A small self-supervised image encoder, trained from scratch: 101725 training examples.
Rows from block 11 of a small self-supervised image encoder, named by matrix and row number. Rows with one number within an expert belong to one neuron, the router's apart. Each number is 500 + 40 x the weight over its row's rms, rounded and kept within 0 to 999. All counts start at 0. Numbers have three digits each.
Before each expert's rows are labels from the 100 images, of 14848, where the router gives the expert most weight on average: "top examples" is what is common among them. Only what is clearly more common there than usual is listed. The data: close-ups of made-up surfaces with and without defects. In brackets: how many of the 100.
# router: router (model.blocks.11.mlp.router.weight, 4x128), inputs 64-127
# gate: expert gate (model.blocks.11.mlp.gate, 4x64x128), inputs 64-127
# up: expert up (model.blocks.11.mlp.up, 4x64x128), inputs 64-127
# down: expert down (model.blocks.11.mlp.down, 4x128x64, transposed), outputs 64-127

# expert 2
top examples: woven cloth (72); no defect (48); defect: none (48); carpet (28)
router.2:473494484510487517499547523426479501535542468465510498482533516504492473455489538486481531523600520520459461483490596472482498539453472479500532459480541558506522529532449449465542591516461580
gate.0:510459515533518587404534516520500519495528543449513461499473569407538442566456507466482508472545495475537509572472581507530512513509485485446467497480448540499508514439541431481477505445497515
up.0:475506512494467444620478474509508466510505469530521523458511468535497563452548499564467487520477466502468457424535448544465487439495473492580539491494471409513483507574474520536537502457510502
down.0:513507493529535529465462483429467431464495507479450540562450439493475439449547560498475527555481387530500416499507459521555462475485410486470440506504466502496482510503543473503500472452486604
gate.1:471465493385533498429521542477546522470429477511544522463563472516446534521554489530550492492489549568433484391517511505488544548497517512499502558496542481520545418470543543512530540521462502
up.1:514483561508544509541462495437439512481502477526508464536513510484543536491537524527534598567520503449460464512568473561522430458521531489538502502514561468515514401528385560488514525463488537
down.1:450496522392463490414497447488466546504502518504494469450552533443499461484504507529519512535493546483505536494469593537511587491472444544503538426472541511525423472483501503551546564549467515
gate.2:489534471431525509454533490479506522610492518504481518459515544518497479539489490510550469549494493554517522467470498591437586532510510593512547429550456541482576484513600489465526512479580469
up.2:490488451518521468447458533490483468442483457501542516459602466527466523527609510405456491507488498524473427492554578556465550556446470471475530487480514564516488509494459519545456584545500549
down.2:459506471522558580448462473476480497478499517546518532535474448513555473481590512480513485543534453576565482528574521529517475513480518471451507549530517460531494506515489519481492497483555559
gate.3:527499459448508518463406582425527507500512529528466518489550473536610523434450467418503513542449516473470437539470492515509530476559544434523470459497468502486507547534466481463467473500496482
up.3:476506487543501461529556408556492467512457459472526504506491502467371472566559558600533477476537499565508560456487489515480451538467476561475541540523541553509490475498521494499579512473513511
down.3:523461428479524453469510504465521391429513477422482523517547472535463445531518527454446567511496475507468436530489497475452448509508470477446469513508461592447541471517538446491551507537456540
gate.4:427490490499568496498466522441514488547466526527535479474452498535484483465451470532464497590502555539510505539518514465502482523499480456431509499517453455490460452510526542532456528524484422
up.4:482432608418427503446482501500491538480520545482604488461492488488499523393507454489471471485423515503420468481464545513453505539482458513491456528485493443497450574438459565580519519494499469
down.4:506445550572544507471523526533510514519478465522515480534476529484483547484484542461546543458519443509507549576447503488467453500498520482476568467527521639458557529487503495492527474455561450
gate.5:517502505476460519537415429517556509474514484474506540500496431412527517438599474534461505443504446527494536469436490586447453439551487463549489483518539507517469528509500426523510457445484499
up.5:466579448508458504497490573537528509445475466551462492489487543509558532541568524510510595555523447425482536545556487463455467514600489530530467467533500439523563549472462448497504457573474508
down.5:479420517504480455483437517465495464481437503440492534455484524537453460476501493533549537503480477586503471550450461498428511481537497424442492532534490567506428440542564573445552454470423467
gate.6:430600534515524519518416588407484591540465503561508479533479533437415464498455473525513498522455470510468536468516513496547411507522422540522480479479549449517474491506495533524478484437482535
up.6:505481549521516552500443481480474525500531483502522479481479502455544497385462448482396544463455528456507488514547524544570488523494495527561460481441435412532514474556533526524487554450424504
down.6:516505527430447541542539506462462484554567485518476495507491569550547496478467488562538546480465522519542519513499454483482431472610466483460492478610504506430504506460464562585496480486515403
gate.7:503439448443500522516405439542510453488492474483503479508567473462547495466455480470478482495464501545435513565479442636460538479472540497540421478537458490508522496504541474512488519557476499
up.7:467548497493514517464489537463463549541466535553505444596474533521475482555445495460535587536484500447405490544560538521567580494461482476516506513477444508523503479441543508506496531508481508
down.7:449529507537547455461431481491463535525481511507551499533469479477506505509425501432537513467482461436493491500558492473543507519419545516426537521495466540466464462480523542449553475454513522
gate.8:465474433498578502486490543490562513509439451529515516469522482506465436513465410453517423626477523503480496486451529479480497568492499502473526433557535539520534428518547508444521515558515457
up.8:472492474478473510521453518437451521519492565521534424543468456516487459512444488477446561530456474496451509519498462543516427469497486466491449466533460479471470504532453523598532440414475479
down.8:519457477525459443461523526554551494524469524470490555502565455497435493555486518497547427537487510521466544521490535436469528555451586446502493425505440547537522504508500415472534514467496477
gate.9:495528538489439497523517542405502520496529546550513491520498532543492487468529530496408511571505487500495477513516518460465510558465507513494461453539525478517471437537498519557507561675442506
up.9:497489492530547514493453476578492520503478466496486519486477485416516525518442443523564528443446515485499521482468445534533476445578473515532504520468474450496514587479490482474451433362547459
down.9:450490496533493492501494485483483536488511525480492507473448484487490550483517522454560476557497492491497450496535500575463472474510490507511479468522537467525529450533478525481488493520784517
gate.10:430472502459453412479449598489498495515482480504488486457523521472479514526463485484558486550459496517421483507466523508460520542554495518556461510546454581484531593515488507519544523456500480
up.10:450477530499436457541472555471472526505548502433449430505467549472473512472472534487521495466547509494456488476460552471535488491489490476536445478466468486481535633538487499490532486391456578
down.10:325519470454489524532522420467512515513456403533498479517499498421525516495468446492557515510532513487298525458459512514533487519517468520531470515492500530487498419510495501487543511571511452
gate.11:479534490530570532466492584498489558524496508497553505467472524536557388504515479508498536484526469466515496502472530478538595559499537521517474552490432432501551541501623564481519551501521479
up.11:485540509573573524504527617447466492575506523522462478512505598526471443538511530607476574470491520491507529487539497505561530518569505465488506525569543513512479518544548501516474503509565501
down.11:480444569493476541517486447509489468486505513493509406501438541536499459465478463503474514426498482483532545487461515489464403553542489403484494518499509418502488491482520528484458511474528441
gate.12:491564435483536524446466541551524497536516509495470476455472513504481490587513535526522465505450553529541491528467503561496466534529505546443508465540465516493469535562516542482439465601571460
up.12:484553492532498489452482513574519531544509498582444491491476506483458474542586549520490465488524503459511521520570539445488485495532497486521508517524536481455521475490434463501470408499483539
down.12:407516485535500505546426499472494479488511483581523437505480532456563472400573555520497575519545481432487504510570458438578462499505526499507520555511506543518404530525483485573533436548509493
gate.13:490419548471403441537516507529538537505493526549493527518508548527454504373503460498443527528534438524406485536540555472477486544494550492499510510532475553534489503529485523486502479508390515
up.13:453480463503544538535514519449522514477473438487547440506501500473540504545440465507533497415494570458520531462533465490626509513494478452507522517488442488516490542556565565522520483440489483
down.13:350509458503537496504540582430573471488472398543488505519475450482580494479493527473478515511547500445549499523488481525532438475512520499496498435524443550489477518509450457488538498542623520
gate.14:482502473559539492511519473501495501512472520515573480420468525538517452527521516535571488498540561532519489547454546474499531531523514549497568537525442494517528418560545550485530535393483480
up.14:550485478518513556450516498517472546502512539510529537473479474517606435546416485398502488491509553459599498524499532519530512519459535458525493428479508463511445346480521491493433484477545507
down.14:513445526579527462555447508516486504496574525477478498490503468501456498477547501515438508463430460540498449561476439459476464475496500540476509525496403454508466395583524506501469472370475516

# expert 0
top examples: wood (94); hole (31)
router.0:507531556519481544473548477627555474471485488537530528484491489454479514525597484579521505492467481476480538460551477514483445440464527546493481483430521472575484416471519489522473454540572455
gate.0:459451509459511458501509445474525460452480386461426520534471444460453462451503488489476436473549496554483458473479560475430469500494501479475520496493475496505505434500527450442419527521500506
up.0:532478545532426465538483512508529489520500534600536559505475544458510520425469455539531538509488406464509512496494477523501458500540544521546461442566468425502479505538463497522486497479433426
down.0:538506508501451456457464462426483501533501480456465511483492480501511460504610474562566414499463456457452457461428554523479480616408558518422494509501550493453460455494475472488525452537503431
gate.1:504431520536492470485496491456532427488459462484495559428470505492457487475510412483569458534478477502499409503467580445459511600473523482467536491502455490531468472512509517433463568526424462
up.1:494465561512501478471439537474540484487435433506494546493540473460475484469514428493529482474492492462536522462482594496502505510484563467496489462473526515531455524496541473486478531429440455
down.1:557462514468507474494498499481527514510497528528407525464538553479512475455595515521521487463461472453522452500488580562463494512440551443474439494481492515437516549564511488524507433505451493
gate.2:479639427533472462449494506583533512469460490535497529506505474488492556553571558510485502558502511533459515496517519448521522520491479591504506590514515468512534461484473512559468521519453480
up.2:480432488466527545510536539492552560552519474503578574493517473488568540506508460510518463519513519486509522487495449455493515520530544484535433511506553536476594470556477516505500550472569470
down.2:557527440518524525511552466478463503511505487509464500563493487572499481502456554460459487477545492483514462506568497498553513424526452494503483519551438506453533498463496527448478458475501555
gate.3:486474476475571546471543469488478485540483492538492490510424492524573461540465505482509485455560660511475469527519523527512587537549568503548544477504513559468458504497570528505496484563534499
up.3:506541478504455535512549519463491514475511494527526487635500502630482483522501561448609536485542476470485524489519539557488542529525521445556493496545552557498574500522503501556510482482530547
down.3:494467498542408483517513466492498487447493454479447483564407518493466483565466434477560492480547568533436510498523488502543500510458487519565497512490445479503548516527499509481571524524574481
gate.4:485457519510526557461528511503521515539483545447500506547503515474473453503375450488453529501468490485513538500484495536501461535528443530491514418511486493537451491446602452448426535509556492
up.4:444535493457583512506468590477525559481492456559517455527440462490527488576534549453515523530519512439508518501559496396606541491446524492460485506484518523453524542529447530539517488521437497
down.4:470490517405527447494494487523600527479481473557439456502507523469494522530483471613511492431524474507528533552540512455516524557493484475504499514424467495516446414543476467519528446507504487
gate.5:528452508478519503484441494536460514444495520460538444504564457435570519489496513547458502475476517497541516516452491461501471513457373500455451600476501459524457508487461548557501570493507511
up.5:474561480543486524496537515477546510550511472561473551482445548523434479502514478453509483566509480469437450455521510530514530475550594527521552390525487514487560478542537450454493436531492439
down.5:467441460482446475447436447526592456536464538521580512480487445551459511426445510483484502499515442542516493475483491458487464478428514458417474506562474520482540395480494500473528577449478483
gate.6:456434535487536470480469497508506507459462479450460526427504407449477483409497430547510416514491495473523414441472516473465470553458445513512482481506488430538397491478460514508499535507474410
up.6:523533492419500510528481493492470561499520525470498484491524584488575533517516598523492458506491548551499461551502434525505501476491429504516439576469488515486545515499464538581514452498545549
down.6:486541492573490555520494453495436507515563479499496468559499496459481546540475486487442516564533529487484574519529418475521524485547457601514527492489530474541483454471461484487479486474530558
gate.7:513469468480541493518515523433441601514486460486513496537514527448527486492496509487449525546540517433511486521476473414490494505491505563497472555445499459457482417572503621461538571446438497
up.7:481490600467485511545449490449539516538495500474543506463516577498454479529518470504569507472495425490473422437451536510483542479575588499522490489473419466518466533438475522491486447478457452
down.7:405487530464429511514512610566462496492512474550594540490500480514473492527441484477511478574497535468457484576542429427562570377553454529533489528513498509490513563423521548532449542528502453
gate.8:491521563442450558521553469550494541481489487514551514572492494420513479529468509482496574479541541499642484438495571516554464499484509517505496559502514519518486509525479562518540501494563486
up.8:489527425485532477463511573428510487475505527544494505482495448590533517488552481551536477527440473502479564529516438482496481517530548483539449498552495428490563536492487545531473540510417451
down.8:481464474539448503530543628508497528482582487537542585531447497653517480481508545515523507473566513484517466457555516555480454477474497472520532495529492461503536503523476473519492479464572552
gate.9:506489458487542499508462467507471480527487458576427482554524555514550466604471502470565492492568532462517504599498507501519567503549540499477473442497550570466516477508498516536471474542502534
up.9:479483484479463470526473527455557418539489510503495523429535435544388475481516456488482477514456462544534463418547512529506435526487520477442563528528481449511436470464512422431503563506473474
down.9:501539503562472582486495409499470512484551527469482494484539468466401553510533512488455484445406487463528495498463476511533521531567468592473544558476549559508446453450501442472524502441508557
gate.10:433495450456553503533490597500474509504433417527540512493514469469523451475469421428485441555539537475513500491515524449528550551489505517508519533496506513491480576512518559454524548559458470
up.10:510556476556496542432463508522479526520462558503527487510496572549479516486505516473514510475427481482525506491479439468546549447541449461483463504530426496453443488528543532504535451456542450
down.10:453547523558525489588489388487489541539458461440496502492500485391472518517481460422492495502456562549402469501438446433481536505607534567538544530464478506508471451503450506465509488481537505
gate.11:526475478486550493523478516457466557462473509458520466497466500532636470467485564539564516510566576509531516519543456506539517476478434451504441497451510534459522513440437550569467494477489531
up.11:542454503486523475461455489504510547434503551468618515450502441489456515381511451521515463513479509509458477499483555555510451569454465514467559541530461504533436467497465548498513564497473452
down.11:491518541517491493490523495474454571434582525519450523460530519414461520511553495483454530511420607435514523500517482509489509475569477520540497508522542527536492490491563478539524501520526532
gate.12:481505425496534518477539481487401481566466525501490473458536480539488481541467514534493470515494538523461489489497510573442620558516534506565535481510473521484437559438555554519469532484516466
up.12:518444471467489528468486485508514454446558557555489460412521476522473510535551489578480454437433455540484518427498553570445471516433525503505500452475508477571470488404454466597477498430532523
down.12:495537449518517486502481511498511495623514486511500506536588488484458496541474554445502472602569496497496491429522498524572492485486483512475550559533515508451590535516527510502541551484542473
gate.13:517490452441517523502510537505489576492503544507548482546506488594576473481478501520466517558546562474563487470519505435545602511544495468528464550510532478507505506474555616488534521511461521
up.13:481531471450494500573466504500534509527471475481430504503471542494507511519519508485485476552519514508439532535478459494503542506482631518496479539467493514475519420503501540491465492506304514
down.13:463461448563569465520539504559474451481480517539500531452492548485397445465438534499514496530486507530483508509548494523494509528452509531494525459480451567492557527562571485541500545528449562
gate.14:493513488477534526547498571504529489568482491537534534467584475566512501569496541473529539539572441569494539493516525539518472525452456501483568520605520518460508484574502505553513530507421502
up.14:458499463506566521434511507426471494512498425433463501463537486507494494457502570512480531564491552466512374496463461449465545506522395518456506478554471501492496450520514469503520495536552488
down.14:479509482509566464506496562460551460558450494475454394577548503436564518506538522551502554490441434428542527550477519566480472561486559554410529505448542475487470445492502468478503491466552515

# expert 1
top examples: tiles (100)
router.1:591483434486518458478398475479529507556477565497481452546509456522486540478454540481534466522468502535541490520480467526493537506511506455471505462562459503432511551486464497492541454441591498
gate.0:507533478563543487500524453475420521533432455540510442495498498415512494561469518522473546524535579436495446456549448462459472459523460518469482535475504456495487399507505505539501486542572508
up.0:527579480483519536521562483445545545510481470523479457556589500497488498588582561547559461527547525562530509453516517630500514494499530475489541514565478558514502552505522492527576559559574434
down.0:491555451489532484549481528516501534545485472504472560442520512471489511516493504541484507592454487543570476492557459466528527502561540491517489528526580452576524519508506531524447514554468500
gate.1:529446496410477506442483637496485481475509502467509506487521492508503462572530481407525482459506509539517479481527531509509514507439484469461466532466498543472498539475522510465523562497520567
up.1:489575525557443430570505451532488483525568521528476528486448589451457487422540516531503473540545493471523520439454511540404454468519517524521536468493527474495505509561483477505462492479598503
down.1:508508471540525531454506478434509568494549460493456471497538484533478468474512512461449436504597475555525488516529505516546548575434551524436540477484525471474549533492540599487478439516463558
gate.2:509433487541489392516500449475494465468516403480462539440531510463467486483540491457490487525559506529474434455498570472438476479470463546474488503496541499475511406489508452480489473466481522
up.2:529517462575469462450487470502543437471511485531463541498469483503393563470540487535473387473508432542467520453501498480435445536506478502505574503507459500569465446495491459533478516541530483
down.2:430480499575491521555484442488480528517562508531476519432453527474472493494500482519490481499497446552485462482514565510461495539443480505522482564537575404504531520506500566548452480582497542
gate.3:516526447524535518490500575509522532489515484494503536500469515466520495501568505516530460502556556481555496425486555528496480505495545525494505545467502478570525550539533522486466520496672485
up.3:472453583450456487527476533481499507547561564438465515486493522469507502511490537464520438528494506535521508436385494526479508530476493505540430447593518476462543568538476493501531460400548449
down.3:496500566476536456429514477527544489492551449514527485495510458483488510513495452503532532509503484504373499525524499444505519529483504504473507504472468501501475488525478462481517496479497511
gate.4:511506459480452512483447475455423474518462516444460465495484482483582478479466514455513494533553568444522484458415515422525529466496484470531453527481531452428511545525514561508533510505506457
up.4:467549575525450514587531428468419473501495495498480523486526540481567466493477524424489465496463514439528445506438477451492521425470498494526508520501537507443435464495467515514541442513445482
down.4:562560610488511493567507563478494516531644432500510455550557536517489505506498490479520543509482489510496555468511466524564554492504494471511511527482571526492492508511521554516514538544593496
gate.5:492498473485419542495604477503528508581533519493474523538488533545477452505410491469469495501472542534528520492468528491463482493606463499531499436536516457460532422492600510447449477529487465
up.5:509555382507493574465505488441518513546501519472497507473502572511503405561499527494521490477506536539553441513441534537490511526527501474466563481496518547486515460497618502457478496509541526
down.5:468499627519469586503553493499443544540595531479542497436470558477536494504485438515443430469452495497500528463492499494496524451378525516493470526449546438519493507438501539509494498495489464
gate.6:502493443443534530415464586512534473467441527514599484525496418524513453469530472449533466503482497517533510513553605478540530512533513441486475545517470521523472550519486495478506610491550480
up.6:528426531478521536428514501492539452499505486477533495480503415547444449485502505485492465481454536469507474515556555516516484511501518420414528487511507568501453418414447423436524508557542471
down.6:548520533416485473500490522543455504496502475468508463546531530504493538588548481510540572546426516475470501539465507515470559517612476498554442497559550486545491536503489462520552526577490480
gate.7:385482477428503537489541539557513488518479490537502519440432471512525467539481426504454417492532527517504498452469531480592570460450554534513532475426456460510485449478542577471424500488481468
up.7:436514441468473546525464509519514471510487512482458559440452514515466449551513513522533435490510491559504458431441510524568569450446550511469542482494469517504537442435530565434439458447542473
down.7:444442456474461538536544488580510556563509459551496581539517482515474547547507515537536513457452426509544494504500486479566543462495472470481540455465522525541516516466430545504440498456512440
gate.8:500534468548532451495475529530490423482499411511510469472516522509468473514499436509425461567480509432511531475513573518491530461519503557487483482500515418531578494566534471489471549475463485
up.8:487459475518493483506530457538519506502492386455451489571521441511525532479494507412449476508500623490523492481483512487491537416552512481468455497543471493482528394443472505415441492527489403
down.8:491457523470471513521507526531454436470445431450518512512460514525467451513448463451520580444446504504543506546481579496562484490546433453488512473502562456539487549498494527456458495601512470
gate.9:447573523551516482529517533493504414537550519500554536458531579508455376557550467499504455548517451501526498528506574517460488539495504532483509504499522469514455556591542491539440531543519537
up.9:553605492570517509504492533598550442540566507563569533504480577549434428555474467550497485514508459520487560516503526461470511475541524550486457514499575502480532494518547461427512531508507549
down.9:541470488504539535536462598530511568530501495480502472542522536540492513493452470472501543506466462545451549510532518538609523483457495531511487474513522498493510472422518464506517484546527511
gate.10:494528388523564534451410572509491504524465532453485483563536541456512464485529509479520529533501478485472457539501579549529560568525506504473531553475460500520522570519557560462493517482450545
up.10:459465459482448502497512547510541512556490488460514500505451506516489491513475442509449458503591560539507553463465569468505461490590540523557486531503418424473558553547519517437448506432498459
down.10:457510485455495484551564466489495548480498481509454511481476535473506559514536558580483440492471539499483506549466438474474508473537487519512498498483525532546529498461432472563489497521460524
gate.11:457522491545491568527453608508525512510548536480545505438479541482512478471484471447479452575464484477503457533508547550590522556509537520523498519508446467544490562458480524520396492452461475
up.11:554555432532527487511440499478548496532544542490549482491562494480491536474505595420516495557469452493499432545535486521514523502483498477456462517560501575486488558442422457519488461500477547
down.11:488484473536520533501399484475523498532463413479461455486501530427546475516491472451503541507544494468447540470540579521535541503474508550536555542478586490526507515569547509468506537545522537
gate.12:467496472474537560521466502536449473529498502481494454489457543440500469482472452535435452513517498437499524536562473431548472541513479458458532524450429438425417498568529597511536498501470453
up.12:520520472533460478441533500467568516481418496525517503537530444550438505566550528500548554467475474562505528485442502536486501462513507559497514477542565587555535448393513414457484518513529501
down.12:514506454499472524490476457505463540521482558485478501486533484527444520499516552482448451458548571552480474521460552466457549520523520569445516488552509547459543524477523486538523484557508564
gate.13:434531510488540577550471473486431508541500495512488461480498514411516467539474517518469446504467532411496440507478488386525504512480450492475505556494513459442452514582534587566543534491452435
up.13:516431478452490453404511546489545509458481509477517538528524473565476498486523523498524571505516466577514510490518530523447517499556533516498502482460510550552550486432520404426475502509512562
down.13:510453448537485513476470423521532527510468547471497476493517461538444519478512530505447449472557570516454445530470543407490528511502556553435559486519450516476551515488510537490509490495485551
gate.14:498432525470559518529459520463516512486521507492507504449603478519487529489578505432544468515536545534579485477513458501489520490487545501448546549476486543491502453466454497548440525534428489
up.14:513578581540397526502532487521486521460572546502593535518453540460575464511470461505464522501446437461460481564462523559442460485513463504560412515521488463563519524523553484488485490508536515
down.14:468475467514521411475485477517501535493430530528500522442551453439534505506516496578474521443552570492548441544535514520447486509513536528396519550486511541532531480550519528521437464485483494

# expert 3
top examples: wood (100); bright spot (35); scratch (29)
router.3:447520556501497498545582500520429510445501490508489544464454538496539463528485426458466511460437505448476557542511447482548521501588492541564478576519487457512481477509558565542414481521430447
gate.0:534391436532526497498560556488458391491524511467501476518512547491437457516460513408536464420515483506496504527474567529544554545563480464512483521499503526476447564513551514522497487487445516
up.0:472600502457550483517517554521478491508439496471515408534511499561510482447497520467522507523550472480480426510450505467573514505484488578390530486458438493476541527502484562433511496468521489
down.0:494513548525505488488491507435527545465414612505535506510411540509526453495521508519471517506493535505543506534482498471488498481452496553427534499459530473523489511546466577490473539519513523
gate.1:444519428516569497491454519490563531511428439575554425511509494485493502486518456413468511497559409458477493428561501520535500485421506539427515485418549485452497500487504517463493492538482487
up.1:531545470507508541532546501478475541463466452498523447572540468518519471509579507476457551483500434430558477475611459496497505435446505460452497510444545507527490546492507462465538526587437575
down.1:499421533462532478486508521550456485520491519534463478528557510551523458531387459492499522487468467527551513523501511513509508465378418487399512451460483553467452467481517477492522471452548455
gate.2:541520529545479464505393466502550528441516483524437465499497500477527478518520456497499540411532416435502508503482478467425452456436539441487485439408498486553534493475525384509477410447501512
up.2:461456496456511485545519442471517439485448486538511410527478502494517517479410565526471561433524462442498529508507417524519497425482478474447497510520501505468503454463501507502526495493527522
down.2:552469450430538525495423478508578558537515510557512559511522453535461534482429468478468530456552544541465432489582513551539476479573471452493481475572480532485525518455514409470559522459468489
gate.3:485527547501538491470533464471451533417466519465553531469513478474440437520564427536521497556466539455501475542460534531431435513495464433454516548500448445583444525517485550473478571537475448
up.3:507405493516483531539480486514516454534556483539436482480422553525488567476467554557460580426487431521443544474550462519510469484527494539485451471443488468484508417507491491531413467471430519
down.3:503510517594469429527523494555398466493485479469483461470499562531499468503498528551561506477477534473481496524426472458476532471484487439551471490426540556495474525503559547556446484553506575
gate.4:505483321555555495453495437471502500462509457494547451531486421488533487529552489465417487502504557441591513507569523509558538471477554471464490510454509552547479457504476474485502518573504541
up.4:544520511530468466447486498507480472519465506474520443475536503489397421523502515459527474457528421466405503518489596465451438435484477467476470477430500510460489497431434436490518446440531520
down.4:495487554512452540469569457553465510470572535492501498508407538521546483503529536512463510419547453480589531488586524458549516508474512487533522489441469401531504538494521507512505520494449577
gate.5:513469426489503445498461562512550485450423431518517512528486469489501511415494454459523478541523465512501512478485499506502481446528520496425546468497491505465495494467461449377490468497514507
up.5:501532449531534477450586497492470571489469525499570400499498475546509535542540528511457537463521564474512526460444594495429512482398548454518577485435595483569506517461513477488536536481488564
down.5:516482562459460462515548513468537446517524554511472494507512541538500484460474557554505606410450513538571548458546468553497484457477540461504429501559516514531479533437550509512512500468609457
gate.6:505480439454555497441492555526557469515432422534488467514509447502492511428479443451491463503551477511546521441489511474517468474486521483417542446483495519454511490466482442405549464534544503
up.6:510495527486533556486420495491490530461467529491482521509436456490582514487496531485540527566492563448466509543550438512591506494465498505552445514543482531500447513398468524494521433565506515
down.6:554511460541551475523497513533492520514452501573537442539564506481491541525519554513508541552518552540441534531539428492530546523518465566523541484557486645445476520535468479540527505565564563
gate.7:419513542414521553539457549540475503531484514490478490447547471482617529481451526457540448532505521491499460426429447580520543508511485571550478459537498470433545503519481537521547482444546443
up.7:437549559442448549531493548517480493559507546513467534463536502518562557571471529458536461540453513519477502432403457534447540491547464556585452456565559464443567487479468508544540489517515454
down.7:497495485442539498453508599497487473538375433490488479436540480488543520478493523463553488530575519483551480466555497436521510493509421548501493487461493497497497510526471442429522504527487503
gate.8:607516454532530511434471470536505504472493508482509484586530484501433487526554547450453455484540506536497533528567592514502549461436509473469513539451514537541468539452507472504555479499471608
up.8:488435560476436578508500487536499353514549510492536491481532481526532504465526497469487478421545491541482413488466562514513475513472464588507495468486430499456501482459438521520462478507466500
down.8:510411561471489467541569511541517511432523487496501561481459543513496466459428474443413505521504493488518539519584513558523414493518485453516545472474442449509488511534503481468553485472489522
gate.9:503475472516547508500387553559511561505511499465522530504546535487459502530552529551517468469546527542440486494510550530575548544504604485516501566467494519531509563527510545519466516418527512
up.9:490569407507527439517428490461475565499480476476536588479579509456447437492507529488504469561473522535442447531538468523500539525471620486530475567479501529540473512535514550504477522532457447
down.9:442522467607556455470389512439575436480461496473456485493509504501451459424460507432571470508494544454476528496466521530493515453456489528472526461475542596476519465496539460482516474453418556
gate.10:446521536444497525467430526564533468500480502545536460477583466538464528488479388503505400514496403556470603516521513539463490517455488594504518494483454523482537487501466497525556563463505518
up.10:493486592487498534524485474563479495487561509491561525477611481516445517486494423547493410516461483512512532545497519533424465534505478512504501539504412455551508464552485487556494591447548517
down.10:486493553483543537550472514502470497525451495515466531511468499436542507454472467519570479500530498471576455552489509463528466470485461461509549445457530495511426490495357569432510487522540508
gate.11:507483513472587532421447487532497540475465538487518492493453429483461492472504463549509426483529502448527489523567500454589510555419488481406592495407442489554489478476511559422571551464542552
up.11:564482518502459511491536514501469540472530524508486453513420481468570518523510507526481543486493560492522534544510538505448543486465493490569492498524640492484476564434547504499558531614428557
down.11:516489511470482524412478485466498557468465604515528477423471547540524456476469479550449467467494492553498558470524506519507563465454545550443428510501522547486484445425510539494505535513454493
gate.12:451529557508467527470496492479475461432532466477477495435453492509522430571524394493423427492442548511471470542534544482478490460538528526534439527397498493543458520468492528463421529561491475
up.12:486497548487442521541465475501516436496530448511435509479426520522500490517477408535449450490471479550466525488570451487516488447563560533518430517447482514509491420510505504504401490515501435
down.12:550541504492500476530485483477489412482524498504436460503527460518530530461514518523509500442433511534530539480530424530518518388511545493507413549498449546494460559488548504495456458581550521
gate.13:521474489499478448440479529530550480446463492530527491449468461542500502507476468509502504475489507588442518503499499482510449471457485502457486488533505495472491489440480516487435446482493460
up.13:496471540468461445451585504539516500532486478419504490440473482508547570499546545497485507486529504564442499478471481382518448461474496466556513539568477540502517578475471461510543433496470465
down.13:538485508508549469530534511512478503478538506521450515461503479518474536488477501614511475421534534597501521475487537492516462505507513491483440525481474568529489542501495565506445482510467460
gate.14:464493489471531485405539509546550471538487496528534509515570424595499577499500452486480396542522498527527461491545481537486531474506526613461529483460435507506530405512473536447547540459522506
up.14:537481501505561486529450472537498478547511545516542610425536569496446498529482500514529461551499505499494475525475481549521557541563518498430536535564433453535546373535531505493485499421581479
down.14:503515512525515511587528551551527429555473456505507556565546486440505493501505504502579491496481508536521495502488503479502453488539469425526520474514469400466548515540472508488468478458500485